Rows from block 4 of a small class-conditioned image flow-matching model, named by matrix and row number. Rows with one number belong to one neuron. Each number is 200 + 30 x the weight over its row's rms, rounded and kept within 0 to 999. All counts start at 0. After the name is the row's rms in percent of the matrix's.
Before each neuron's rows are labels from the 100 images, of 14848 (inputs lightly noised), where the neuron reaches its highest value: "top examples" is what is common among them. Only what is clearly more common there than usual is listed. The data: rendered scenes of toy objects such as cars, trees, mugs and chairs.
# fc1: MLP up (model.blocks.4.mlp.fc1.weight, 768x192), inputs 64-127
# fc2: MLP down (model.blocks.4.mlp.fc2.weight, 192x768, transposed), outputs 64-127

top examples: blue object; its colour: blue
fc1.8,120,221,213,206,187,161,213,200,237,188,178,163,177,180,225,179,210,232,183,195,238,181,183,192,228,159,158,210,214,205,195,277,210,233,199,193,232,276,191,192,213,215,168,184,234,160,223,221,184,219,190,205,167,200,215,222,152,199,189,203,175,263,216,212,181
fc2.8,099,206,239,158,197,222,169,231,181,197,108,203,186,238,234,227,208,214,198,204,214,180,188,197,206,203,212,181,182,176,243,215,254,210,231,206,193,95,178,193,207,204,161,206,184,213,205,153,228,207,208,188,165,175,156,175,197,206,229,251,206,181,159,185,207

top examples: black object
fc1.88,147,217,221,179,201,184,229,149,200,208,195,200,151,216,211,203,219,234,178,170,132,161,219,195,199,200,165,242,231,188,228,218,127,210,211,216,150,211,217,217,191,207,217,223,203,191,205,249,193,119,217,227,109,174,206,196,269,207,183,231,187,224,184,226,221
fc2.88,146,194,158,240,181,192,213,214,229,205,222,210,148,262,133,255,239,213,184,166,226,170,178,199,203,213,221,180,214,217,157,241,218,162,210,204,235,175,189,184,253,164,254,193,183,202,211,235,246,215,193,234,232,167,213,191,212,187,163,147,208,223,140,173,168

top examples: hammer; bottle
fc1.203,155,212,169,172,181,183,242,149,229,158,230,233,189,175,186,188,215,203,145,225,186,157,202,224,223,220,168,229,251,155,265,212,195,213,188,247,186,231,204,248,196,239,156,169,247,224,210,254,169,178,222,186,180,181,219,255,205,210,188,196,211,229,269,190,205
fc2.203,138,153,173,241,212,223,147,200,191,129,227,185,208,201,197,190,169,173,237,162,200,211,232,166,190,245,178,219,167,160,234,212,232,177,203,222,223,168,200,213,222,221,189,245,198,169,196,180,214,228,215,190,243,233,139,141,198,178,182,215,160,195,171,189,211

top examples: light from behind the camera; white object
fc1.70,114,224,205,204,213,224,217,164,215,201,230,178,199,206,290,170,206,237,197,205,193,195,234,211,261,177,190,158,179,200,243,204,176,209,207,242,200,180,175,184,202,196,271,176,185,172,182,174,273,196,244,214,210,187,243,181,187,215,215,180,210,201,173,166,227
fc2.70,076,143,205,197,232,203,215,201,165,237,136,219,233,215,200,158,149,253,191,159,223,172,230,167,225,187,184,168,199,178,232,204,210,224,203,176,181,202,225,232,187,179,122,201,230,285,201,207,187,248,228,176,169,277,189,239,189,202,201,195,209,189,226,129,218

top examples: green object
fc1.67,093,211,184,159,195,183,200,196,164,181,148,180,198,245,213,236,160,230,178,198,252,145,197,204,204,160,199,180,227,194,198,220,223,225,181,193,209,162,196,281,246,185,173,168,189,203,224,206,241,167,232,210,224,221,206,174,161,214,168,148,177,236,159,231,173
fc2.67,076,215,187,210,205,195,216,164,226,218,144,211,209,224,306,216,188,237,207,220,262,180,226,225,173,173,217,205,178,208,229,157,203,121,187,202,186,303,205,138,226,183,241,225,232,232,193,202,222,166,199,158,217,183,216,255,203,229,205,216,201,200,212,245,207

top examples: green object; yellow object; its colour: green; its colour: yellow
fc1.49,129,247,195,235,178,190,200,169,194,194,221,199,209,218,211,159,182,174,221,150,220,209,208,227,202,194,180,195,144,170,221,221,219,206,196,176,204,196,215,229,199,237,175,186,185,232,170,170,250,250,184,203,231,309,232,197,187,179,199,226,182,212,244,180,248
fc2.49,107,204,180,158,214,213,171,230,225,211,161,242,185,188,182,203,204,216,205,193,206,224,225,216,180,145,224,229,223,210,243,217,220,235,224,202,198,164,215,142,236,226,244,190,201,147,191,237,158,273,202,185,195,151,205,176,212,215,157,145,196,193,239,132,217

top examples: blue object; its colour: blue
fc1.78,181,213,177,190,170,177,230,178,163,202,158,175,201,213,187,198,166,270,215,206,269,181,143,199,189,176,153,214,188,188,196,239,209,215,214,192,220,215,210,229,213,244,194,209,220,118,206,259,228,195,208,188,104,123,184,221,158,179,161,231,191,212,223,181,207
fc2.78,161,199,121,189,193,196,199,160,145,227,137,206,223,229,214,189,203,222,203,227,204,200,195,194,222,213,192,207,227,198,159,147,161,197,198,203,177,247,207,212,212,188,270,210,179,164,202,195,94,160,198,206,218,228,178,192,195,170,197,186,201,251,201,219,186

top examples: blue object; its colour: blue
fc1.582,079,200,184,241,227,210,205,190,239,248,215,232,220,209,206,211,196,201,188,174,203,193,209,112,198,200,206,244,199,179,254,156,186,231,325,233,205,186,166,180,181,163,197,206,166,218,175,226,200,185,185,106,183,209,177,198,213,213,134,188,201,203,241,164,239
fc2.582,094,193,171,149,160,169,203,209,258,125,217,192,248,187,204,226,231,182,165,256,210,207,255,126,201,202,200,164,172,181,205,236,218,207,298,149,241,243,167,217,225,139,184,195,166,158,164,218,193,202,225,144,198,217,213,182,220,187,236,149,202,194,222,140,202

top examples: black object; hammer; its colour: black
fc1.22,108,204,239,207,198,210,246,179,202,202,164,211,180,180,245,200,243,234,211,210,155,206,220,218,224,218,175,237,174,197,242,161,142,206,202,187,178,180,220,216,184,181,156,231,213,231,195,223,207,152,184,215,169,133,148,270,215,170,209,267,200,208,215,246,139
fc2.22,086,211,253,169,208,174,218,180,209,207,171,153,174,90,148,204,208,202,203,212,205,233,205,201,196,179,263,211,186,214,221,237,186,222,216,199,206,216,203,211,163,178,251,222,176,172,189,181,197,219,221,202,195,226,214,175,188,203,219,174,203,166,209,261,249

top examples: white object
fc1.72,093,220,238,221,181,206,207,219,140,211,246,203,194,197,217,203,143,180,232,188,292,215,123,167,212,180,188,192,171,222,193,231,227,199,206,134,233,223,198,236,218,166,137,212,199,153,167,214,165,189,223,161,206,171,170,187,153,202,175,188,198,190,245,198,192
fc2.72,077,202,212,141,209,193,203,193,214,182,116,190,197,211,224,214,196,199,202,188,283,215,213,212,222,218,225,172,180,193,185,158,267,211,176,211,225,201,197,139,287,209,269,200,171,177,174,192,265,217,198,204,208,210,174,213,222,186,224,168,196,211,214,197,166

top examples: orange object
fc1.502,104,209,164,200,208,237,213,184,196,211,249,214,181,129,121,209,183,194,193,206,178,157,255,185,178,219,159,190,182,192,257,181,136,202,195,179,178,202,193,263,193,225,212,190,211,218,169,218,200,140,200,192,175,238,220,226,233,208,157,176,199,235,147,218,219
fc2.502,081,200,209,179,204,176,194,213,214,218,138,238,217,183,173,165,174,205,259,193,161,225,207,219,172,199,169,248,202,192,191,198,159,231,204,211,212,198,180,154,231,150,145,200,203,249,217,173,224,176,191,206,209,240,236,180,193,183,168,198,217,181,220,202,170

top examples: orange object
fc1.501,084,219,200,208,241,201,206,194,162,219,208,233,202,190,177,178,222,204,221,229,198,194,192,180,144,216,199,209,199,215,192,191,232,196,166,173,194,216,216,218,199,254,187,151,185,189,192,199,204,205,174,223,188,197,232,217,192,180,164,203,135,219,167,215,166
fc2.501,100,229,163,187,174,191,219,226,251,179,205,214,182,186,204,203,260,183,202,191,231,184,192,188,143,143,215,199,207,160,185,204,152,216,185,232,200,201,225,186,209,273,215,184,186,209,209,196,204,200,219,234,261,244,270,209,193,234,207,210,158,183,157,255,189

top examples: orange object
fc1.685,108,211,196,176,184,185,248,177,179,164,198,252,159,231,224,145,210,199,195,216,147,188,239,231,231,227,149,260,194,183,237,188,163,176,191,196,165,122,226,211,201,195,192,158,163,197,201,184,158,209,235,191,260,217,158,253,245,141,187,214,231,143,241,260,170
fc2.685,087,199,240,201,219,206,197,181,236,229,225,181,180,170,269,223,209,227,191,154,181,242,253,196,177,174,232,201,199,217,180,259,211,172,217,178,223,128,207,173,256,194,172,181,217,218,252,191,214,207,187,192,179,189,223,214,228,247,199,228,217,291,221,236,150

top examples: yellow object
fc1.116,140,188,209,174,199,165,243,143,217,177,227,212,162,148,190,152,235,186,157,166,203,149,192,200,243,195,156,185,208,176,209,177,211,243,213,188,174,226,165,174,205,176,220,193,148,143,237,210,210,237,195,195,200,165,227,201,225,210,210,158,230,210,252,160,190
fc2.116,118,232,171,296,199,198,184,159,229,176,166,172,211,162,186,225,143,168,217,173,192,179,214,181,194,168,205,161,211,195,151,161,246,223,188,184,231,200,221,216,159,224,165,202,245,220,134,225,132,247,199,242,185,182,173,178,218,232,256,199,187,174,132,189,197

top examples: black object
fc1.579,099,209,224,239,251,193,208,185,207,185,141,232,177,148,206,164,155,176,211,191,193,205,182,203,229,247,165,221,188,167,163,216,169,251,216,199,191,170,207,215,212,193,154,244,160,205,176,164,179,193,212,214,215,220,151,179,211,191,239,201,192,193,206,227,212
fc2.579,082,205,177,183,175,231,224,193,211,197,180,258,178,151,196,227,199,182,213,188,188,209,244,189,194,185,187,191,177,205,133,170,204,135,197,200,200,172,187,187,198,194,190,221,236,178,138,173,180,298,188,174,195,207,218,205,214,193,178,114,193,200,213,226,258

top examples: light from behind the camera; red object
fc1.764,130,221,217,207,184,173,248,191,182,197,160,222,208,164,165,153,183,213,206,195,217,212,141,179,198,214,147,305,176,188,222,189,193,169,181,188,214,184,218,204,165,195,202,220,252,172,160,213,143,193,200,170,217,150,185,261,182,142,176,213,208,186,201,205,222
fc2.764,086,200,203,264,193,184,211,150,184,201,239,198,209,143,195,211,175,209,188,203,238,183,197,202,177,178,222,214,191,212,216,227,204,148,209,192,211,188,209,176,250,206,208,229,244,182,215,185,195,222,209,205,200,240,255,261,177,193,202,204,206,148,149,238,197

top examples: blue object
fc1.195,126,203,191,235,182,171,233,217,165,215,102,197,244,193,223,199,153,191,258,187,189,205,195,223,176,213,151,192,145,171,218,187,188,181,195,194,194,189,217,229,249,173,225,202,169,213,208,222,171,193,185,184,172,204,205,200,209,195,262,195,193,103,235,200,227
fc2.195,098,178,208,128,202,209,206,183,189,184,225,228,221,165,212,204,201,215,186,174,184,182,191,214,209,219,167,199,200,203,222,219,182,177,192,196,234,170,210,157,126,185,148,212,188,142,210,186,246,254,203,213,172,187,176,185,201,177,135,202,198,289,228,158,198

top examples: red object
fc1.458,088,267,175,226,174,195,174,181,262,174,167,228,219,231,221,234,195,179,171,238,198,166,179,177,184,240,190,191,206,225,257,187,189,201,194,185,208,93,217,256,152,249,199,147,212,195,178,232,190,171,174,231,202,202,180,187,211,188,230,218,190,212,228,222,191
fc2.458,091,241,198,192,216,211,145,185,159,205,222,243,229,197,158,220,211,221,198,193,138,190,237,204,192,131,181,201,136,185,244,269,208,163,186,217,254,251,196,165,213,241,149,157,205,178,141,230,207,247,218,187,183,169,191,206,215,163,133,232,184,250,191,188,196

top examples: white object; its colour: white
fc1.711,130,192,212,111,184,186,200,183,193,196,193,204,179,250,162,177,222,253,170,100,216,168,197,203,224,173,175,184,222,207,198,193,159,255,210,190,207,179,190,212,204,239,185,169,180,120,221,212,232,240,203,201,163,182,189,182,198,207,187,211,208,229,213,200,174
fc2.711,110,199,162,305,206,206,197,197,212,206,161,245,176,222,166,194,206,234,192,243,196,181,261,195,176,182,210,209,201,226,190,227,209,285,204,186,219,213,195,204,203,179,219,212,177,280,207,238,240,259,188,162,203,205,212,217,183,191,174,199,214,178,220,206,204

top examples: light from behind the camera; green object; teal object; its colour: green
fc1.287,089,211,174,159,203,237,208,194,189,184,205,231,233,225,225,231,216,171,243,157,194,205,215,208,239,203,209,202,216,154,221,194,181,171,248,177,204,203,206,182,192,201,235,214,190,197,283,197,177,163,199,215,238,191,200,244,188,216,192,175,240,198,219,190,230
fc2.287,089,195,191,215,203,169,203,192,223,230,183,170,183,217,281,156,189,188,201,195,178,205,192,224,222,209,213,238,196,227,245,240,192,214,247,195,202,217,195,265,152,216,196,200,194,215,244,205,255,195,214,219,217,160,211,196,215,191,214,194,233,246,214,198,225

top examples: yellow object
fc1.653,086,134,235,203,223,181,229,199,184,205,138,225,196,160,234,174,157,176,195,237,215,220,218,221,189,162,187,189,221,179,155,169,202,147,204,246,195,216,209,143,141,173,250,219,192,190,196,205,197,179,280,201,201,175,188,238,196,232,143,204,169,178,222,171,213
fc2.653,088,162,213,197,150,186,212,208,219,166,270,201,190,174,238,234,176,244,221,182,191,230,202,232,185,198,224,231,203,196,219,180,170,124,221,164,199,202,157,264,229,200,202,182,205,247,169,169,165,105,148,191,199,113,245,230,226,195,205,171,190,195,182,151,211

top examples: yellow object; green object; its colour: green; its colour: yellow
fc1.268,114,189,242,218,244,197,214,177,227,250,159,198,183,148,189,227,187,232,192,238,209,199,206,188,177,172,196,183,198,216,177,207,156,201,184,186,193,301,215,216,202,211,265,199,215,250,237,205,184,247,215,205,204,195,209,220,185,201,138,194,190,154,170,193,161
fc2.268,089,221,158,169,183,188,213,192,224,169,182,194,182,185,207,176,209,183,209,132,224,244,173,205,169,210,211,203,167,202,203,141,208,229,191,211,218,213,193,204,201,158,174,209,225,223,213,218,174,137,185,181,197,204,188,205,182,222,216,216,197,234,191,255,194

top examples: yellow object
fc1.85,086,196,202,218,233,222,217,189,179,176,233,210,159,204,174,213,199,209,187,200,200,187,187,87,197,123,193,200,211,228,219,223,183,201,229,217,219,189,192,186,207,240,186,238,160,202,170,176,216,178,242,137,201,198,209,222,213,232,208,182,243,202,179,186,205
fc2.85,110,208,172,187,163,180,246,224,218,214,196,205,164,207,200,222,199,191,182,188,180,190,228,92,204,276,209,166,177,151,234,191,219,199,216,220,210,225,188,226,193,180,239,210,156,181,175,154,205,208,160,189,196,237,240,190,194,184,214,188,220,200,194,197,225

top examples: white object
fc1.254,205,206,224,233,176,136,186,150,220,180,180,190,205,185,216,218,157,243,186,185,214,141,197,221,225,174,199,228,262,202,175,188,218,159,222,226,186,239,192,198,235,198,194,214,175,134,194,226,212,193,172,254,187,220,211,215,205,212,180,140,203,207,200,180,191
fc2.254,131,195,232,188,182,157,259,189,146,178,220,197,179,208,224,197,241,216,230,224,201,219,170,192,201,198,188,224,140,221,150,192,231,218,206,231,212,194,208,200,165,221,164,175,231,220,229,198,194,194,185,152,202,197,163,146,203,242,198,146,207,220,196,198,233

top examples: light from behind the camera; white object; its colour: white
fc1.660,119,208,204,155,191,198,211,162,226,202,242,252,207,159,194,240,142,193,229,159,256,161,180,218,217,218,182,212,220,167,180,296,201,236,198,177,202,141,195,192,113,234,217,206,188,209,149,209,189,188,226,140,263,155,202,201,187,185,168,197,171,187,214,177,210
fc2.660,101,196,199,209,209,211,207,216,136,206,160,225,207,137,198,181,185,195,204,243,234,141,212,202,200,200,180,189,190,204,192,125,212,222,183,187,123,207,191,169,336,179,158,185,173,208,178,208,166,185,188,221,196,155,203,223,158,222,203,214,194,243,185,163,155

top examples: white object; airplane
fc1.62,140,179,171,167,179,212,230,131,169,229,230,228,202,167,174,193,185,215,212,167,231,145,235,170,228,219,192,206,174,201,169,157,198,212,257,211,194,272,245,217,222,228,163,231,238,256,268,227,238,200,190,174,186,217,170,190,214,203,200,179,240,196,267,221,208
fc2.62,089,231,157,211,183,202,192,248,265,171,270,227,183,155,225,189,200,200,205,211,215,181,217,206,190,230,201,243,198,209,192,223,199,186,199,224,217,155,183,187,162,207,231,242,189,172,225,174,132,147,195,195,216,153,254,199,206,199,196,203,187,235,179,271,180

top examples: purple object
fc1.465,093,188,209,211,243,128,198,164,226,204,193,222,151,206,224,200,215,167,169,229,180,223,170,206,205,192,233,181,204,205,211,274,196,194,231,208,194,191,220,180,207,208,176,177,184,211,197,218,194,244,187,184,153,183,172,225,204,180,208,209,179,199,154,187,131
fc2.465,082,195,181,193,170,264,213,192,178,192,226,227,187,195,271,213,235,207,195,190,208,218,205,178,179,208,223,189,151,174,172,208,176,186,221,197,212,181,225,234,191,251,180,205,224,210,111,197,198,236,209,192,156,259,224,207,216,239,178,177,191,260,203,215,191

top examples: yellow object
fc1.122,089,250,221,219,186,152,201,211,220,200,167,149,241,233,193,193,167,202,169,208,210,175,196,229,167,190,161,194,257,144,192,195,192,172,169,200,208,191,217,175,192,229,211,176,223,179,175,204,213,175,142,206,221,173,142,202,198,190,198,203,196,226,220,209,203
fc2.122,103,249,277,168,182,232,149,199,196,202,208,195,249,197,184,222,172,213,170,146,160,178,219,238,177,203,177,236,282,230,249,231,196,163,176,189,214,197,226,237,193,217,179,203,236,193,203,205,208,154,235,206,192,202,180,219,171,166,146,209,191,206,215,186,197

top examples: red object
fc1.297,071,178,192,150,275,166,173,189,220,250,205,218,200,203,204,216,198,217,176,176,206,197,157,259,214,107,204,213,172,182,205,203,211,219,218,173,194,208,208,227,207,193,173,152,198,204,105,244,220,224,199,208,247,230,219,195,189,158,194,163,201,185,251,193,194
fc2.297,090,194,180,230,134,229,174,210,202,171,203,197,186,202,197,189,171,213,200,193,223,200,217,262,232,237,207,216,201,196,219,193,200,196,225,233,194,217,225,174,189,197,238,173,192,183,120,248,218,292,201,181,156,135,195,187,227,224,190,270,184,211,239,251,163

top examples: light from behind the camera
fc1.433,099,214,160,180,192,187,203,203,195,177,192,176,163,166,212,246,212,218,187,223,195,201,245,207,219,195,189,211,173,187,212,254,140,204,174,218,204,257,211,225,174,192,256,164,205,163,187,172,203,218,203,212,230,186,212,208,193,207,135,129,157,151,229,189,163
fc2.433,087,213,154,190,192,186,164,210,173,217,137,198,212,160,285,194,181,216,205,152,184,203,218,198,212,151,189,201,189,191,158,172,158,148,186,225,137,175,212,219,209,221,156,210,181,229,166,199,188,198,196,206,232,191,213,181,188,226,173,206,181,248,204,177,212

top examples: teal object
fc1.739,086,164,174,194,152,137,192,191,225,220,236,198,134,209,187,227,198,228,203,208,212,182,213,200,234,208,171,220,204,245,201,170,243,179,150,236,195,203,210,195,190,199,240,236,162,171,280,187,194,201,146,170,249,196,201,246,199,232,171,235,159,180,210,207,172
fc2.739,095,159,171,199,213,221,181,234,208,176,205,202,141,218,180,235,203,162,207,189,234,225,198,206,253,200,208,174,185,146,176,212,128,183,180,206,213,224,201,215,228,207,152,209,140,204,289,133,200,200,237,197,121,203,209,189,198,181,204,175,166,205,220,207,225

top examples: orange object; its colour: orange
fc1.723,084,160,176,213,215,207,201,204,176,184,171,226,147,199,179,208,266,191,163,184,195,198,228,252,229,204,187,208,152,188,202,211,218,184,181,189,205,232,206,270,248,154,137,247,163,224,250,167,214,162,250,170,195,208,195,206,196,228,187,211,256,170,199,192,252
fc2.723,086,127,157,192,214,184,204,194,195,225,221,218,188,218,202,165,215,222,182,223,215,256,207,220,171,206,165,188,121,207,197,193,156,206,191,258,208,191,177,125,155,204,227,235,208,244,204,173,215,189,165,145,191,174,227,220,194,210,188,199,247,212,227,174,194

top examples: teal object
fc1.544,102,198,235,129,221,161,213,158,163,206,257,205,228,180,147,215,203,129,217,224,190,224,229,191,159,198,179,214,213,178,210,244,233,269,200,174,196,168,165,236,179,181,274,200,233,165,183,185,237,211,166,217,206,227,191,179,210,197,240,214,189,205,221,253,200
fc2.544,089,202,250,246,184,239,180,242,185,180,171,175,199,126,163,175,179,210,215,188,158,183,210,205,190,199,189,228,276,225,218,157,188,267,212,186,189,196,185,128,194,181,179,198,160,151,213,185,256,211,208,198,225,138,169,168,205,202,192,196,189,167,200,211,210

top examples: white object; its colour: white
fc1.295,109,155,202,159,175,172,217,201,173,242,226,160,183,179,142,219,234,229,191,156,209,210,182,182,200,156,156,198,95,188,255,189,208,208,202,162,207,201,191,189,281,194,208,173,225,129,204,204,162,264,209,193,178,172,187,208,178,174,157,169,199,194,223,189,237
fc2.295,068,202,159,167,174,209,163,198,205,198,154,201,208,255,155,226,184,195,218,150,225,179,201,175,213,164,206,187,235,136,211,225,208,219,201,218,189,205,217,177,201,218,172,229,204,246,203,167,196,237,187,221,216,262,191,191,212,163,160,238,202,241,205,165,233

top examples: hammer; bottle
fc1.207,182,217,196,248,221,218,236,130,184,203,237,243,190,180,218,197,161,205,209,234,210,165,163,181,218,225,198,223,225,187,167,295,175,243,232,223,176,133,201,263,195,215,154,230,209,127,178,213,206,100,215,191,220,182,174,206,209,224,202,224,205,209,166,187,213
fc2.207,136,198,176,172,211,210,189,165,220,202,156,152,199,206,227,172,196,201,187,181,173,204,153,204,198,245,166,187,185,209,141,105,191,253,185,229,167,283,211,188,181,203,239,158,190,288,218,194,176,112,202,204,206,261,207,186,205,210,194,230,203,184,226,170,207

top examples: white object
fc1.620,101,167,173,196,169,210,241,195,151,221,157,220,178,137,205,185,195,185,193,210,208,197,136,203,208,247,160,263,168,168,203,267,201,251,199,174,211,212,193,167,176,204,249,134,209,191,229,219,172,168,157,252,200,160,249,192,186,169,157,218,233,239,227,199,261
fc2.620,065,238,202,196,181,191,202,167,221,209,193,226,175,124,171,215,198,202,190,171,237,216,170,184,231,221,242,236,228,192,230,182,183,248,196,181,200,224,191,204,229,168,180,259,184,134,221,185,250,143,204,225,230,231,151,183,173,190,214,199,183,118,160,226,186

top examples: purple object
fc1.15,095,223,186,273,272,177,206,197,240,291,167,161,179,207,207,215,231,218,177,193,183,195,182,210,203,191,204,248,230,185,222,213,175,232,236,209,214,207,203,236,172,209,255,236,201,201,240,230,180,144,179,232,208,177,192,215,190,146,182,259,236,197,144,194,211
fc2.15,090,255,198,154,149,204,198,196,143,182,254,156,201,210,161,167,179,181,202,191,211,250,190,229,182,187,196,165,254,187,174,196,181,200,205,213,266,203,188,147,202,211,166,191,155,225,220,200,172,191,198,226,136,231,179,218,228,220,219,157,241,234,144,216,199

top examples: yellow object
fc1.647,087,230,189,231,175,209,244,195,195,241,225,168,230,173,113,205,210,212,192,202,203,182,189,150,222,182,197,242,209,161,206,125,211,278,194,215,201,198,190,211,205,208,241,186,191,214,174,191,177,210,194,229,211,187,213,225,206,198,162,135,166,132,227,161,181
fc2.647,083,228,256,158,218,207,194,205,207,149,147,170,234,190,153,189,188,220,176,207,269,192,213,189,232,194,173,178,255,217,197,233,182,243,192,234,189,254,218,186,222,160,238,213,247,180,220,230,187,211,215,190,194,230,176,207,164,180,184,198,166,240,189,229,201

top examples: white object
fc1.326,101,133,222,231,203,123,183,207,183,274,145,165,212,200,164,198,198,197,218,201,213,224,211,164,215,201,173,253,115,197,199,255,190,187,207,197,190,200,175,211,192,163,233,235,157,186,189,184,181,199,165,224,177,189,170,207,204,161,215,183,171,235,153,204,206
fc2.326,115,150,187,152,178,251,184,201,233,115,243,143,210,225,201,162,195,217,220,206,207,245,171,162,219,179,213,206,165,191,197,192,212,171,218,176,188,158,168,202,189,158,234,199,170,236,207,178,178,168,231,216,209,180,191,215,184,207,211,192,195,186,159,181,236

top examples: blue object
fc1.700,082,219,182,182,197,167,197,186,203,192,221,211,214,178,244,218,219,200,231,210,197,188,170,233,161,204,244,185,193,207,209,171,216,193,279,204,189,219,215,240,202,273,199,201,220,232,198,235,215,201,202,255,166,226,214,209,196,193,242,130,219,201,175,193,188
fc2.700,118,232,174,212,221,239,193,214,170,207,166,203,184,194,218,182,182,176,242,183,221,197,221,244,168,196,236,222,228,208,244,209,207,185,246,176,189,208,217,171,204,308,192,184,210,158,208,273,205,199,209,246,268,165,197,184,201,175,178,252,201,203,163,186,194

top examples: blue object
fc1.215,088,188,251,199,211,317,153,181,171,190,221,207,200,209,214,186,137,205,215,166,217,188,174,265,219,248,207,222,226,218,187,196,203,193,105,219,205,166,235,201,170,185,245,195,205,185,123,180,165,175,212,136,156,243,212,212,205,236,256,254,207,228,270,159,240
fc2.215,088,186,182,192,182,108,138,212,247,184,233,236,172,193,190,144,191,205,206,220,136,177,241,240,222,195,199,180,232,198,211,197,195,199,119,189,212,252,223,209,218,221,175,170,232,205,162,160,146,243,199,153,202,135,217,198,197,141,215,117,193,198,229,214,210

top examples: light from behind the camera; yellow object
fc1.57,090,178,199,214,219,207,146,196,130,288,199,197,224,223,227,150,183,192,217,153,227,183,175,185,216,266,215,190,206,177,209,158,221,186,194,204,203,210,270,207,197,211,201,221,220,157,149,199,266,183,222,205,255,254,204,143,187,194,188,226,201,222,198,229,238
fc2.57,081,164,166,213,201,211,141,214,249,151,176,190,195,236,231,170,192,170,226,186,232,207,188,191,237,165,248,241,191,204,196,212,187,236,196,180,211,178,240,154,236,204,237,223,222,134,142,218,217,207,174,173,220,206,203,184,216,231,282,158,202,193,235,213,213

top examples: teal object; its colour: teal
fc1.446,084,165,201,199,278,156,249,207,177,242,219,231,192,195,205,156,190,196,127,201,184,225,168,199,139,252,168,223,235,217,196,198,217,201,199,150,207,199,182,217,233,237,189,169,182,164,228,175,216,195,233,235,203,209,190,226,205,189,184,177,185,188,180,225,158
fc2.446,103,187,227,181,132,220,226,207,161,174,200,269,238,222,182,180,208,158,159,213,171,192,261,199,163,185,195,182,188,171,207,199,172,233,194,225,200,198,191,186,196,267,201,196,179,190,214,138,186,247,162,213,200,221,209,211,192,200,209,209,204,191,188,183,201

top examples: black object; its colour: black
fc1.586,138,229,156,181,184,196,234,178,210,188,139,180,166,241,187,158,195,223,191,150,181,127,222,197,194,229,164,209,229,186,262,211,152,241,203,219,182,166,205,180,185,230,195,183,186,172,190,222,239,130,219,212,145,198,208,236,209,208,181,209,203,287,225,209,185
fc2.586,119,210,141,220,193,204,228,168,223,216,261,215,206,244,202,194,177,212,211,223,195,189,234,203,213,185,190,216,213,209,226,111,199,188,203,197,160,268,206,228,322,157,294,237,178,214,185,212,268,146,192,173,211,235,196,170,145,203,188,183,201,169,221,228,204

top examples: orange object
fc1.668,077,233,181,236,157,247,203,185,268,236,197,227,253,202,222,208,212,172,165,194,194,176,145,191,202,229,221,182,132,182,176,211,184,225,249,228,198,229,110,186,200,213,169,190,184,192,217,222,199,241,201,216,210,201,222,241,199,198,165,207,177,215,152,207,150
fc2.668,091,230,129,171,206,151,210,213,230,187,252,193,264,177,234,218,207,193,153,196,261,155,195,189,218,166,237,261,207,210,176,190,209,227,246,175,207,149,135,210,218,241,210,200,209,252,179,212,218,179,189,202,205,189,209,217,207,197,211,220,179,198,156,220,198

top examples: purple object; its colour: purple
fc1.148,107,197,245,219,176,193,214,201,192,185,257,166,207,157,332,183,220,187,176,174,214,194,186,201,236,205,191,226,177,210,206,186,203,195,228,228,217,195,200,244,190,167,208,165,184,180,226,221,163,193,202,173,160,213,190,243,193,179,248,266,246,265,235,236,176
fc2.148,099,205,239,153,180,196,208,194,175,212,109,203,214,193,196,207,203,220,183,142,154,176,183,195,248,200,219,180,195,203,194,253,203,201,211,186,194,223,197,158,258,219,237,181,195,232,194,157,217,238,210,219,145,183,205,174,198,170,222,218,205,186,197,208,235